{
  "train_examples": 245000,
  "encoder_mlp_ratio": 4,
  "encoder_head_dim": 64,
  "encoder_moe_every": 2,
  "encoder_expert_mlp_ratio": 0.25,
  "encoder_patch_size": [2, 2],
  "fusion_encoder_qk_norm": false,
  "fusion_encoder_inner_norm": false,
  "fusion_encoder_shared_expert": false,
  "momentum": 0.95
}
Rows from block 2 of the image encoder of a small model that answers yes/no questions on an image's attributes, named by matrix and row number. Rows with one number belong to one neuron. Each number is 128 + 32 x the weight over its row's rms, rounded and kept within 0 to 255. All counts start at 0. Numbers have three digits each.
After each neuron's rows are labels from the 100 images, of 14976, where the neuron reaches its highest value: "colour at peak" is the nearest of a few named colours to the mean colour under the peak; "top examples" is what is common among them. Only what is clearly more common there than usual is listed. The data: made-up road signs on poles.
# fc1: MLP up (encoder.blocks.2.mlp.fc1.weight, 768x192), inputs 0-191
# fc2: MLP down (encoder.blocks.2.mlp.fc2.weight, 192x768, transposed), outputs 0-191

fc1.321:106160120091054101142103143124155124086173099137134132137150141165084154165158122123157077133130095097166136139153163140122095059131156144191093191109038106165132135143107149131104163091175106093155094124048068133118161183114142101115088138113103156122165103122101120100101158099117177157121126150140196174136121171136204085092168137125127114145198137081129115101110145137122092129129123151123211192110122120158112114129123148098190117156150018112135183111146040126125127168131148062165109093111174150148148117094098149146175162129136139111087111107149091121096114129126127119
fc2.321:084129106137113088094112056150113133132079158152121141145117102150070172146112128102141173070131112217155193136158107083162135164097133113147128106123103083108123137112155127215125111125141128109087141211103209139135093131159091092146153083120121159154120158078095090161126109161131150109173167202152119107160103110125071155159172084096166075090059149153155148132115091171108116126165112126101091128110162124088111148164133188077149138146090163106068092122116169110179097172141133158094129120154098138096114125128151134156108103150107119147121069122143139207157148108159049138
colour at peak: black
top examples: black face; hexagon sign

fc1.293:099165098109172167062139132111117141144145117145135094118180110198123141076136188141157153147128140130122144114091100112122074135107098176158102064079105129154099099110052139100084160096156078145137116146137083142078131131145154085118212123124077184089164124128133111143189163166160124102157156189179099144087103121066148116172198120097166134097140092116101120150160158123129065136116097110158098139144166178112080117099148071165160081145092116169171160077161100175132095147091161150173135168087171104089142161101157093157096149114162141102088120145113120090072119129143161108
fc2.293:087148113057174133128151108071113135162174166116075124139183142147141147140139108128131135168136137143144159098117111192121170145107158101070105168160188082135140162166184190175176072126095100143051152130098096137192135163137165135170115133145117061111144115134079166076192116141096144140160160138086134141145122073095169143140121139075105136166073153106186107065103131153065138096127143162152180126118160152102124162097071116095126160073177104116086080092117140129129116093156126068094130161108157100128124171077091115139150128090088127086144128167150109121128101177081136142
colour at peak: orange
top examples: hexagon sign; orange face

fc1.373:158134142153168107176162121098057137146137154102095079101192174139125116180102161148096086098154064138130125118117136148117109203069081164141096111124124092136127224124160138144102116148107132181134146166203143111078112113118120112113108159089107149158114135102178093177111137122135128109140130079173133125149120117133139078169187147083144182154139073081103066133123169122111107105149084112135074165153114110131162149152146115116166132124125162118138157117126073107166142084115134168151038081074168127111098121111113171185135103091138106193191095185142132117067133116155188121
fc2.373:131126105067164138112113133132161149129095124132125133177114089129168156174152144118092106104095158076106100179096124105135133118192072090074182103105118120152061080165104185095117104109088153126119151136045131111053080183195118093160168128148137159065149089155132139151052094140123133141117146163095175153114109109156170089144155136126110118143119176108149166139128149127150182130131094153145170074104177146135126153095117120118093132129134159127149148114163136081080104164137139064086133106118052080139103197126153139105178172179168158128136156157092139154139101089144113214
colour at peak: green
top examples: teal rim; pentagon sign; struck through

fc1.612:168115102152115162190110115034135172146162120123089154171158103190154155135139161144142133166134161129095089124155091152161093127111149073185130177149178158105083162147075131197094154059155164100074074091151125103141124188129122109132084121140079104155114109097119151150142124081151164123063148130143129171149108126080103122123077092144127132100094116104155108189140098112081145132143131134131098129077106135145210131102111109111111125204130093137062185158155145149062089155107123125139150143135097085107137130130165102095141125097130100136176099151158156066066087180115085162
fc2.612:125124097152162156135123129157132092172117104124147213145143180100127127182094125137129136157093172136124131076062117057068134129093127128085130116122135133075116112082092179124141099161140125155147090111155180062140164166104154155133125115169179068144183106097115094144091109112123098163162080181144198116107157114103167099160104160151132112093081128172096144140080149151069184112172112154132123178175111124127135143097145139165083097136180121107163192097154127153104176108133067123103137135114101105149117102147172140121077133091049151094136127139144139092166083082049130191
colour at peak: purple; blue
top examples: purple face; blue face

fc1.685:176135120085154134184126101139157111119142103115137171173080123156086102107142152138124124082145103120136097107073168112100157142144159112165121129112070092152137139076135165088140137091085178162087129104191152167133166136148113163105162129128147121097169112080139179177097154120069147166085077169098057183208168117118133185113126093163142117127151149104197132109133133123183109188135148155152128134068120088151091149085180112069155090141155119125163162088076103093129164129129115125167136172104121120083090167091177119108206108113116129110100147190174127118067107099143102073
fc2.685:116156175162086133086085090103113139168177140194113092128136093115114087189089089132159107181071171150219129141147118154179150175108092098075155109084112174186105108168171130102148095185047120089142116155095160138088077125138111110119080112161129199130122142086125167119134133130140142106160156105181130121092138101099165157105064120109157129164098155177128085114095131152101171135123149088105093138088117163203126107129095106147115077109135146175144108141158121100103162121095074162074171141111130111117177090088099144117165140177126074110153161106097123126126142194112151133
colour at peak: pink
top examples: pink face; hexagon sign; teal rim

fc1.180:119160105150119131057085156126111154156107131152102103119139132156112110115119118156156090121143119134113142092072158117195172140086088159082170171158103087154121161079105152135131083116084169162165133160107097158141141100210145112127118076127135124140142128141123141152133083152112108175125072158168083083105148074160135159170163079125171101126099134065092092108168148080126158151111212100080130094143141155161119151129144113117140139170150105128167098157149119172095049099104148117122181163104209077096121099078094185053179135134097104102172126138168149139108196158091160148
fc2.180:134138111149089089121102094117079089139116107146065136178159055100103164156185151143059116180137101104088185102156103164145199162070146123215094118208182142095133094172098144191146087123116128130118115122103144154127108162092111130125151136108069111131137135082110182062110165123168107082148130075110092073164095176078110126103127193122140107142109129128131139113142164147103090134173122131160131169141141148088166096118153174088115191116155198094139158156055123098069115165144117150155119111132107093140142119114103160114099124144143155130144088155174110146167121175122097099
colour at peak: brown
top examples: brown face; red face; teal rim

fc1.16:097112155178142133198146163118148112135140120109141150099145107124113140162139060113064100189136091108115106113139112165152105120071108155103165092151170111149118118160188067112165149168101196126121163139157195144196158155134099135107111079156163174129124149132128148103149153096056177108071135080174166156088150102035126130103068118091134120130120174091074133142088090123078133137179163094195096132142145103110150087157141094090132128124121170141153152116107130100197093142150098111161082152131095169186165119134126082127126081124103115163147118076198101126085098107132124100
fc2.16:144214103161138111124176177154143126151173147107101085170152154115147106101153061136100066110097130124162184088087169118102088117151091143217088154164147099162053133062134194155132085103146140113175103126131152194071155143133141153126125149133086144151121102101139067141119122139128123120149070098097116142104075137196107150134097081151039137095147110104117141090132083125085124081100111107119142108104137116142124085110161119165087138102142185191192079103125128128142097128141107096193139135142125140136097184159147174078152166140124139132085169160145111163132140103172131157
colour at peak: black
top examples: purple rim; pink face

fc1.160:096121143103078165167121157140103102111158098130158176072175143105109131143124118100100089084134153137171120192164127095144121125148095167081080143103137160120124111134134103080143153168167114147097135138173144135169114149168129105162101071142118067143200130103141097225101126154118101116124084134129094111162105129137135169080079134099152197101110104146090137154121151163106101190094088112161092057156157149192139092151138067126138142147133138119166144082077138144186115161138146145087098115115127172067144172111090126085116126141100137181105173016098064166131148176137112120
fc2.160:105170151118150217097043073147161110053171115136091140157129103101122109092143122138116127128191186145107082138102128091131096184130128131117100159151136115201115045102106103113104134082108154089145157157121111126138119122116149085093134103161166180086135130112125123086123089081140113154150133135131089178119159108148120172054156161163121101118163145122103188154095161143143102208097148095084146165134061155163101175112113077139144194114145154125107140112112098165141092137133109167094114135116066183177079160146168126159090111107092195152131104160155084130106103117156133174
colour at peak: white; pink
top examples: white face

fc1.711:071094121129135143132062147154122141116177118116109092143135175177132171124087185065128164093144145096103089167167147117132126076119142118138152102144112137125116135189141170056083132086074165203190095118138161073170135171128098194129102203158147133118127141098078088106130143093144110094122130202126139092058164115129146119135064146121097159095105109137094060178165143107129131155136097130090160156115145161077118052119159141131124173114138109158113186155106129156132128136121136157081105141093098075122157092079151127162117138119136163179125107139137104186192165072156119149
fc2.711:092125067097093147126132116128127169131106095086134155107153088118123113138065102155112097154144145140120164141175120141101136108067084097179181118136146095197169120094147134083172153131134149142074162166120191149116173107166100068108153127132117121157157105129131172153153171122112161110156147154086149107174120115063139133117142078107073112168146146129115111142088169125160096128128095109137156107161116162078081159159101170088159174105154126078158100083160152132167195121110054116192105155124134118247096111146090164103112139112145127048113167136105054131156181103098118100
colour at peak: green
top examples: teal face; circle sign; hexagon sign

fc1.375:198160131087112137109129134139084153120099126149115138090142127125117141160162115131142119097064121147178130139151118143126132122140104135120119110095103115109138100156187113138184204094166084128142102188127098109146105153092120094176108110133067042135198140117109098052114103123071093133133189161174125085184132116101152153123036152129070073149171118108149118155121158082133186182164111048167166084108105139136163111184139133128106115152143095158137143089083165135136079111126129184140106101192140150148142174098140131064179106089107108115173096082119129129164141179106111115
fc2.375:062131163138095189130156093175169135097121137103096141120122113124172172106105111078119140129129144093171115153092101121160098103110082117144069183148145149142122089104106105097085135135096128115075132117161117100184225124160164127134139138174108089101102135120184142131137167162106070172184074098034108186085134094123119088185176170124132075134133131176109155118116106142129132208129146123110069129155103129099117131150056092152162079146171113081115093133110118128166177153149098158099138141168162181150101173154103139156069098135117175154075111090145173158099142134129147134
colour at peak: white; pink
top examples: black face

fc1.268:146120123111183089116137111177153126158120113136088077075111161158143096097100168141159082127131141073082121207159101123127090162167104133098110159155193152195159093135165179103095115114100128149116167171147107092119149141191081145097160165095072129139111148113142159093150189085141151094170099133111139096065119176073087107115156151095187204111123104140147142151140126108118103099128080158174131185186146150084141068090132099098138140121123120175151108113183100110068130118097137059127111169105114113147196177118099115172093124080140096101122097170113157154126139145122161177
fc2.268:144109085099185179172160138055098147095150176067158132139119135105137147182165146132145165113173115162117133089134122126110191137082140118110155166154101113127110144109070119139144052098155123102088116076102149108142145093111122153171113101100110139134141122148133145141059125184164100140169160068071123164118101122167129155153145118092082088118074103071138126183095149179155133126128096235096134069091148127118180198115128131107167083069149122136146183132058123158185084128145139147150115120125131160113099120133112119116164128126078061180135161122161134136102134086068126162
colour at peak: pink
top examples: red face; square sign

fc1.38:173160159144111134123103100158182117120118117142168124197142067156155136115124133100117110091116110121148143137092092104106117171092180119167109178173114092097147108149117107130190125067093139132136043140112146056148140161129139122090110108094088104097077186137102174127152130155100145088140117098146101108058119140136125163137121095120156135141114230145171182139131144112100124126090112105112149194101115083147144143137122106101103061138062104165108129110129174177162126062124105182189078074125138161168117079102195129153196198117091099163121139190142167143132106130139114143
fc2.38:125094123163157092085132167145099169096050111089186090155112126096136128119175103141180141133078139144119138149089141097123118154188144099088130162119152169155215078130122169088142147132137093110146135135118174185109190084181143127143125116108134161185135116066148145139116160109104090109175120139154139114122191178126162156143116136102089120154048123069137084122130107079133131077194132165103150124189129133058106116125117147101144153073138125101102130098163120099119218170150185103134156126120114116060117113139101150078113129173131144058127163080086069078112124137132123140
colour at peak: brown
top examples: square sign

fc1.98:100170165079128154166154157130181134132149145124114130162037111118170080116105108150136156108153144157079140116112122118070133137102131092055153114087122042161098165093115116142119084096153158142174124081166131123111137111094157115149085102077152127008129092085155100128114075105143130109145145163160144211114079164075124116093079172142148144146122109072158162099155111167136190101094194111123054152150139085162117100106096119102142115133152135182135188140121157188132125158150101128174136140124168130112094115146147177138145109138117180109140105122102141074172163134158151100
fc2.98:103062163177139097142171113098140097177203115126105091105143101110120151073122168117134101065128130114154103129187166132130130162115114093165114244142088143105117198106098087153194085126115130128056133105152136142166151129130106188124112182128109158156124137153147141109107090112137117180144174135136131171125170113135149086113106125137115156117125078165137061135163101113125182097171180109195135122136153130065117100133168167075105130154095121134108138073142136083120141181125175146085141127102117120132104114110123089082129117148130081053073176099093150045129174152149107127
colour at peak: grey
top examples: pink rim

fc1.266:169126066191189106123141134189119101168137067117104126114145120110164162114091092031118115145139152149105100103164122108133193048141111170156196106165128126137181203113139106114113167042092150082102126126136083114104134105151144115096066108138144100125150169131137080075078117093143092118146108166158079136113160134124130138145176169166170137141089085122140146132087141125133127135157149123132123138142139081150121108133121105092137112138136161086141094140150105128061092140119100183124082102124129148142166133186130120097098160088180142075170159086198122202165074142087170137
fc2.266:127155107075116092130157084214124123102149116155108158162140103101125134146062213139086134169161125141154115125103106122117102108188160029140104080122135110101098082101153086100168112141155136127135118127133166107106120198083093185162112192175123127172175133066119113133124154165126105182164159186081106118120113127110168164128146114089188120111134153128108124131145144165141121158134189114072087125107109140174137154151140112148113078133172093150153086124113097083125142127122111091094155135105128062100136105138079114078142152097138067190225114104169151138165130159161082109
colour at peak: green
top examples: yellow rim; green face

fc1.136:099101060151145155093140142128126134156087152078181135118118176154161104091125077109136135142125148144097111087129069086123136142123111180123125096176088129147139113124139120116127148100171160150092082172183092162128067093112151125139125110123177174146101165167126107116156138125069065109202133144117141132136150099119101162159109145105173170116069176075215113109111102144125119142131151182194123123175150166097182088153167065141076126112102091125103098147093158095121093129153118180065162142077057122142150194108117176136143129131140117192128076129139132109195142161078149080
fc2.136:117106133170178098140146126079087163138128144140083129125102131138097093134142138124120153122100116130126121126089120174081153158080101135142189124125159127098168134149116130113114130159160088142090155141106085132126101094144135135121056109173044139171125163165120197126101071084176215127124161186127101088208135067076166070110103070132164134091135165152086118144080140173077118075079092109170109120124149121133150167135160153163146103193184173091142093154146070123126083133105115098166134141136196157125043156113088149180148102119126147132162132176120089140113160116152118152
colour at peak: orange
top examples: orange face; white rim

fc1.560:134169154227129092140122173051162106085116138066085141126114141134142075163159123131127114117178083110160144092154115137176158128104149125062105165085132103140133143133132084100206099112109122119093121152134139200124129160116123159115104100114092196196138133065092112110159183182180146141159156089078074151089077106117154139067119089152113143121106112090139171145126140167125142149086171114154107103083118171046143116159139123135139157158103130137131135097135190140130166109125129127098145105198139129133081066158126122071134193148115138165110082138105145136069074154137145136
fc2.560:163077146118140104117144172118116157163163127147119097158157071156139080137029162134082127108132150092108164125115089151086119168117132174131154145144129154125133114139164100085087088177136156144124063089142080095090120094089129116153183128127218073122118111133127076119113154118110172085175129141112207177116165130156073148179096095180145130158133093126128112128123126143128096096214156177098118147085117137200088107120103151139106132116161101124189152086119122121126128096139123108139171151084034113178154102084126041147136163108173158068141171133124158139132135129111108138
colour at peak: pink
top examples: pink face

fc1.77:166076097125146086129087101149090104125176127129116109142109126176090154094099093079202116114119143091139176141146142159157117082082144159142144046105158104143139141154138128165097156116154113152122066129111144167122078088165151144051157170100172129127128136135071150133100118083129104120078120117148116083130117099149200117053165078098117133177123147165164127119127112123170162109134081205121171142199064138148194113109136136130062129164108113118136122083130180087196135126140113143225158104132087181123176093175144119105135098093122128130164113188120158112104136103107111134
fc2.77:135066107093169090135114094094141173076150128153149174080104123111146133147116169161119155063207150110137121136111162140117101121113186109138136101143148136141218134179156150180123107134188081145151098151096130101076141162113161133136156154132113110094143157148151176120138153089102103151135064125081131102145167125099114149120054164146115150131142134108172151179102145120141119143117168148075143108146144146140104131152113007080097148159044160077098114151189203104099099141128110112151094100136154100074186156127104087094165129153114091105084096192128124116141102087089144119
colour at peak: pink
top examples: red face; triangle sign

fc1.13:061134099136141151114161078119128123131117192059123124080148148141098164130151125163122062085101130175154103145117107133131132164109082185055176123123099142079132078149122154140169063102159116123078175160161096073129199141155204170137145140128091159108130171119137179192102167132128114089123128097100150146112177105117085104147143165073093144137116144173099113088099166143091078122128054178133103106097081094102119106194130119134082153109112176163173159093155139133136136100100179138092120159133172176146148093117109125174117118110099142136105116096122162125199056145152144125
fc2.13:115093122136169129143119175166147154106142148162100108108123091127124137110197124128189143112133161103154102165109121078084102103117114050153070162110197137177185166179101123099088140151082123091099105140121177145089166119139159108064101126120188135070121117120156199084065125095116122126118163080185093131134137109180145135115162105109151117132167112125151137112152112148112157113114186145124129063139146075093182146159105069106170165119122172120133133107106172082143178146150147050084175128109034124181130157084135111097135120162148100112165107152146086175093154119106101165
colour at peak: grey
top examples: hexagon sign; teal rim; black face

fc1.350:150126154106123104114086100152081131123111084186100106133120163154159074180145125028127141153114179163134112138129195062153104085114087100152124100086085103223092101136129095099154168164144078129173069137101120136125158163133122150129118106133093156110182148180166083140107095100102046128217080121091115126136120187153145122110151207132095148097160138159122071170114152121137129122157126141154122138098178105153121176113131109077124121148105123120104131091147169109168053167139168126119130105156123157108077161130167126147164125118085108155134134140083150172086141160082131177
fc2.350:147118105119104109043134132158083106123158154090134192184113160150156172159066149089114130016164152111136073116153110123191138068166102128153113148095131209112137130129192116169161136162159105140151156099144158088176094118166121138085182102126094124128123149110139119082159112114085087178136179101070157176138154150150128153127119159143065070173143169153135156143111085111168082160126096100153129103154075167093087109094083167129121129120139094177101128106138158175127154151159194146120098145117091097143140071159114124099152130120092125152118097060086132109111144096116160140
colour at peak: grey
top examples: black face

fc1.739:151071195144159073072056128085109111160195133093111184075110173165111082139104123144112091128125145145095149103082104146151066140154120086070152132141132108122180129143143135128124122127163076087122049156141113167065155103188115196084174132104159110127129123094137108125135113116123085108087141136105124112106117150086129121098143093146143111154162128088151153185136105109123098148184127131147170129220111118098148067135129173138128100135117100133075086117168151123172150120152144117216153127114089153103182095209132145165140153107101129125118113217167125108129136103170167124
fc2.739:133102084141153137155172153138092103147187129129134064119066107080160138089105119148144143109155114117161082176161137062130144124079156043136107183126184146150203099137148140241126091151196120156117142122151084104116103133126157090120163141073108162092188125073125162135147125133111134151124106163117158115126172142163166092109057142142096101110089110144121136095116120162190121140159108140117135107112107166128140161170125095070088116118081095128135141150124140067109077151097121165134146167138108080161141116121136083117170163138163112155035123148153193154119118118068073112
colour at peak: pink
top examples: square sign

fc1.728:093086168112129114077162116062139120076150169108155111088148114068105137148116112172127111132123180108180102184126103136101161113171123116081047123168136107148128189160108173022119144202111119143144176095115128170089151077122121138101171137181141114110191102129130102174161132116084144137146152133141097153100119114109131127161102190158126129093143120129105127170078133120114207167125135084150081132146144173142100113113072149127159143154181122129177152106123185125138109148099095165075125073139109116144118162115180102075115101086046101149150055092140116130116142171094106106
fc2.728:123128099105120138159147154096141172051090128155153074101111144176139161107110111099128076114091076140139114086132110133129094097132054112155163186083157139120119125169139123219150135175153095117145097146167104061139115118064134142112158138116138140196208129135173151111127144148093119098122071156097098109197110101159087128059164151107144089134141161099146139144117097107138141146091151084084113135120123131080122158175178083124131207142156167147123139154148089119111129127130097116129153130119064134126083122206166062070127105155088198135132131167162141153153156134102118204
colour at peak: pink; white
top examples: hexagon sign; blue face; purple face

fc1.576:159095082093125127087129132125150151149162158145104102101145131098130133138177144164141125102156184117110056081098099069171067190134136131113095133191122113168110140111116131117156136124147085173097163088091188135126155139154134152142166180068139110125139165116148210137144090113160130073140122113155141080157164127202165102140105083090127156133101128074116134126120111140114140118102101099076077123123108172106130112105109140099161147191150144093149146140114087176107152143197111160085137144103168085123113169053152043159173157093118144092119106178125176131187034095131158150
fc2.576:174127134120157162080146119079074086157099134140111115158141115114139152056074078088122146116100124141135153157150130095076146113125155093089150161091091127077179093177154158158196109149137167107163164155151041124145182165119141119102116115122071184128083132181133201138111107143145100115127151171111154075098107099092092164080099145114138103106123085090082161136125125181158098136185180165151151140109207157119165099131111176143139124125108142120119099101099074153094122199105144122117165100106100125080177104131099159142145141169131110117144122131167159131093212164070092090
colour at peak: brown
top examples: yellow face; orange face

fc1.155:194094129121172151149135173100172087079158104146128117118133125186091076067149148140157217101145111141105139096106157119171062088164090157169135105094081101098117193160118135109121102071094124082130108059115128147144070123154154192098154077144107128096162123106090075088148137107134145175139159108145124117111170092074136108187125145131124134148168164099110109094181182161140146112163096143128186162112108176115150085104147180075098131137161089162165175139073090169159119132140143148112096114128108181114106048124123079161182090088146123162125140119134145152089117156101116123
fc2.155:112124138200134139133135064144102133141062172180175076144131153090138094166103064124131157114126132111133043150171132097076162118077125155063134099120168093162102092109110151131177112120134169126105174150140113125150123149073098084177151079147131150126160124135148100123134110145133166095111101178139107155108086123195129129083183142097138167097069116103104200110164097144119103095153101151147106140152119125109158100161148127126140129093152094114105154115133077117167117190106136132123180132124133089239118144102138154109046081088121192132078072130172119119142183141146186111
colour at peak: green
top examples: teal face; pink rim

fc1.236:132154196139130150100150130098097090109157130072195100112108136121146138113178177150130119121110056098149108101132135096115157163150126070134107124119110132153128133069185078105099095116114118171121159112172124136148046171134196127075130077140099095150132132159097164168095097152122204093140196085126052137115164092084150122145100160104118190143146134177141138102079138112143113156101151080153072172128078141110164146123103133112120143097162102176127159213159155134128082161184144134109168171112111134131058135064142093100145087095114112112151133105155113196168106145132158159
fc2.236:143173125180115189094139151118130136129093148106070145121160147172151085129112115130087117180095155173163081148132184089078155138074104104134048174126162117157116118153113095127124109192131119160094134113150132088119149149133124099159094167145104197087096146134139108118117114153075125148092124135160111088163137134164111142127134144173101105131189206012088125130102160119133146165155084150156136128114160110159148105043130128138124161135137126069165098082075163173110148100105153120119125134097127165089167114141136160141029197128152107077130088180153160098139110142160079094
colour at peak: brown
top examples: black face

fc1.445:117131168095116100152110138149118149124121104118089130106154137128087157123139132123170117105113121108131121157114136112083112189103141151128134113170172125151169109046133105055103204111183070198099155103157110104183104084094157101114156118180169098056145111108160173190109111190173164159158138138163098117123165158144148140111118159084107154108176106100196084115101180164109164190122066113175088053106090151087170144137129132157142162130111108115141115166061125101159116144162137165133075093136105189121152096070111139078089139074117124093179145091125096152117120111108105134
fc2.445:097172132173127156119121047182137128082095142090123075152120090070151121120118170157126105123123128172097152083077140149124146143193118149131084175157102165150127111078091042103115117082138137088118107106132068157134167147150134165177164165168150103095129168093147110135102147149117091142147151111087132084112120125056111143163112151178177087105177145083147093181124101113117106152117150104087139139204110142110174118136082120122145131097098103163097161170163056167101150167093136112196122129144108176078124187097098181127151126140175151127176105154090095095166075111118158168
colour at peak: white; pink
top examples: white face; black rim

fc1.557:090070139124173124172136101166185125150163135126135196091094116130112072163098079199176060166052122119149160145161125136142143125147127106106151127146124153067146126111154184077147050138167098160145134116163102086173106114185083156171146142115123085080102099136147075110166117122176072144150109077168191107084067100143142143092131143130149110154149133099141105156089142093102127106082125092157101165182177152111140131146137115161157142157074110151111188119094137087133151163046135128110116121105154155165108113150145156108126123073115149114097125116138117223129097136108168088
fc2.557:132168110052073160101123138116078114183120119101080133094153126123130137143127126144138164110125097158117079135120114108152106054125137124133088095117114125114095137157224189173088156122064093136113124132109158152191181072114120120068084146073105139122182124145125141112078135181137172128121123098112065144116140097172113112105157174110109151044160132194154137109169157184133164144112133130167073141085142114180122195105155063157074152172148145128072101118181134080111146138134146136174140115142110058159109135165152124154151131159123146113116151104081148122120105211154118128
colour at peak: orange
top examples: orange rim; white face; pink face

fc1.427:108123153106141106124119111112148108153138090157153113126181181189157123138046136117127132123162197128119111126097176148179175059108118145137166115116103099159164083132149140143137144133169128134102108135136125136153104120164120145090106102121116120115171099119119140079128080138104152177156138091200109098163118100162104112180136083089139155118072149145097151078117138145113124146056144182103144153095093079104167134097142119087129153078186098118065111099153107088155100141086160039134139035146105167110087190198104177129141214117101119106096114206180129156152138149121127115
fc2.427:129149095132076137128147127103112165099153155089112149097081104054126170131159144151160137136088162146123124156151121144102103118094086144124079216118123116097135133162155088190158107156127156122128084083159146115077098108116109124135118124095127114058144150155072137158111136053211095104125144152103140129181191136109156168099088142114112151135162071102165055125143152140172158103183154110177100140174091143105096125165078119170163110124052160144132147159054138156174134068140110182144092138125105169194101129089093120088199119103150156111120130115155193156127127082129131124
colour at peak: grey
top examples: red face

fc1.764:129115160094114112111107095175147075114112152093156160131115101176128148092152105117119107131144109113160106073089130109099135147104130115124185132125134116096162133166156168128167131165101121229154125127120127084150109154122164086147164147121102106102147151118127136121184169143081157088178117090134145121093067105051087135130159155175131121153226115137106116095155119202129199144138140169146199110100136143134113163133167122129098064137179085142115117114128126087097144103106110149044094123103146152135089152096195156157027084109140149191121123060118118086119150104190125164
fc2.764:094093115188120115162112150128113178144093094103110098114101159106158088144195114153103142132058188134135149171103136119109105053073117136123119118114106096100159144111112090175074124164184092141083074065166132157093102133194163192122135142159151145128164149155167130093089184121157149132063123164173130114120189193155081099146155065106072126155145114151138138130138145131102116115124089150149056141187114121135204081136136087162096147121116141165112145222150117168144080146128114123108135139112133165097117189104092121087154123138136136103091144131105111083157083086137143173
colour at peak: orange
top examples: orange face; circle sign; orange rim

fc1.706:101097092104133183168102073143101151131120104102098159119157128096125130128125066096178142113113150112103164148098104144114136097100176155153107129177128135138120040145158069126157080148207161125160127110119141110141168090083139076100209108186144167104110165137151104056159182109100105186122120170075124134168105158153110155086127157126091113105161110088132071137073090137117078204145126097160117101116112146071150141124082144114136129164132100171132138147133106133077092160101121168221166123126167170140089121124124110127155104156052187187118100118114111149138165139181144127
fc2.706:165142149149134115097111135138122072157124131152150117131130155103079161095119101158110117094151153126157099168132123075120125155188089088100088090157183147098130160098144121075110194134118172139116209172059096122129112148098118169107115125177118106147120195095143149133101098096067113138157145141115148118110119119124124162088200196126112146113121134077170144140146093132171085099050120112224111155114123164148119156184167122084165098152116146074166126117073161160193098093096090149147162122089127123101115127119087195116156179153119117125093059102142122146068144097136077187
colour at peak: pink; white
top examples: white face; bar; red face

fc1.130:116113127139146162138114101120130154108117152059123152147124166130189037167136162146103137141114172107098146095113065112193190095072111130100148164111130113104142148086101167113094118109095119141162155162101099159062084119153156144130120102162186109107133112133125155122184101098085122164149126125138125128148161166119109123163151139150223155155112125096109117108093128182144135091187112099092146178184079140075090126201104095096121133071197163069128145108148077078146123139147080151107111117106098153074078171092151091133112126129094154166123115205177158099114114161105184140
fc2.130:200166111160098105199086177150131105109147114138118130132090133100146166116123137102122146135052170090122120112169087147061152160162132150111072145168093113109104102172156107136096178182156118116128082147159128155143095087158076165109120090134085107114119117148129096102111121156133111112156148143178070062170096098094131084131089065107224119122112121105179087129103096159083120083059153135141135154146187178174193138095135141144137092155125160153118096160100079138116085153167089112075162103140144147185134136152146133129148168084154150135130189094075137143155083162169150118
colour at peak: green
top examples: green face; blue rim; purple rim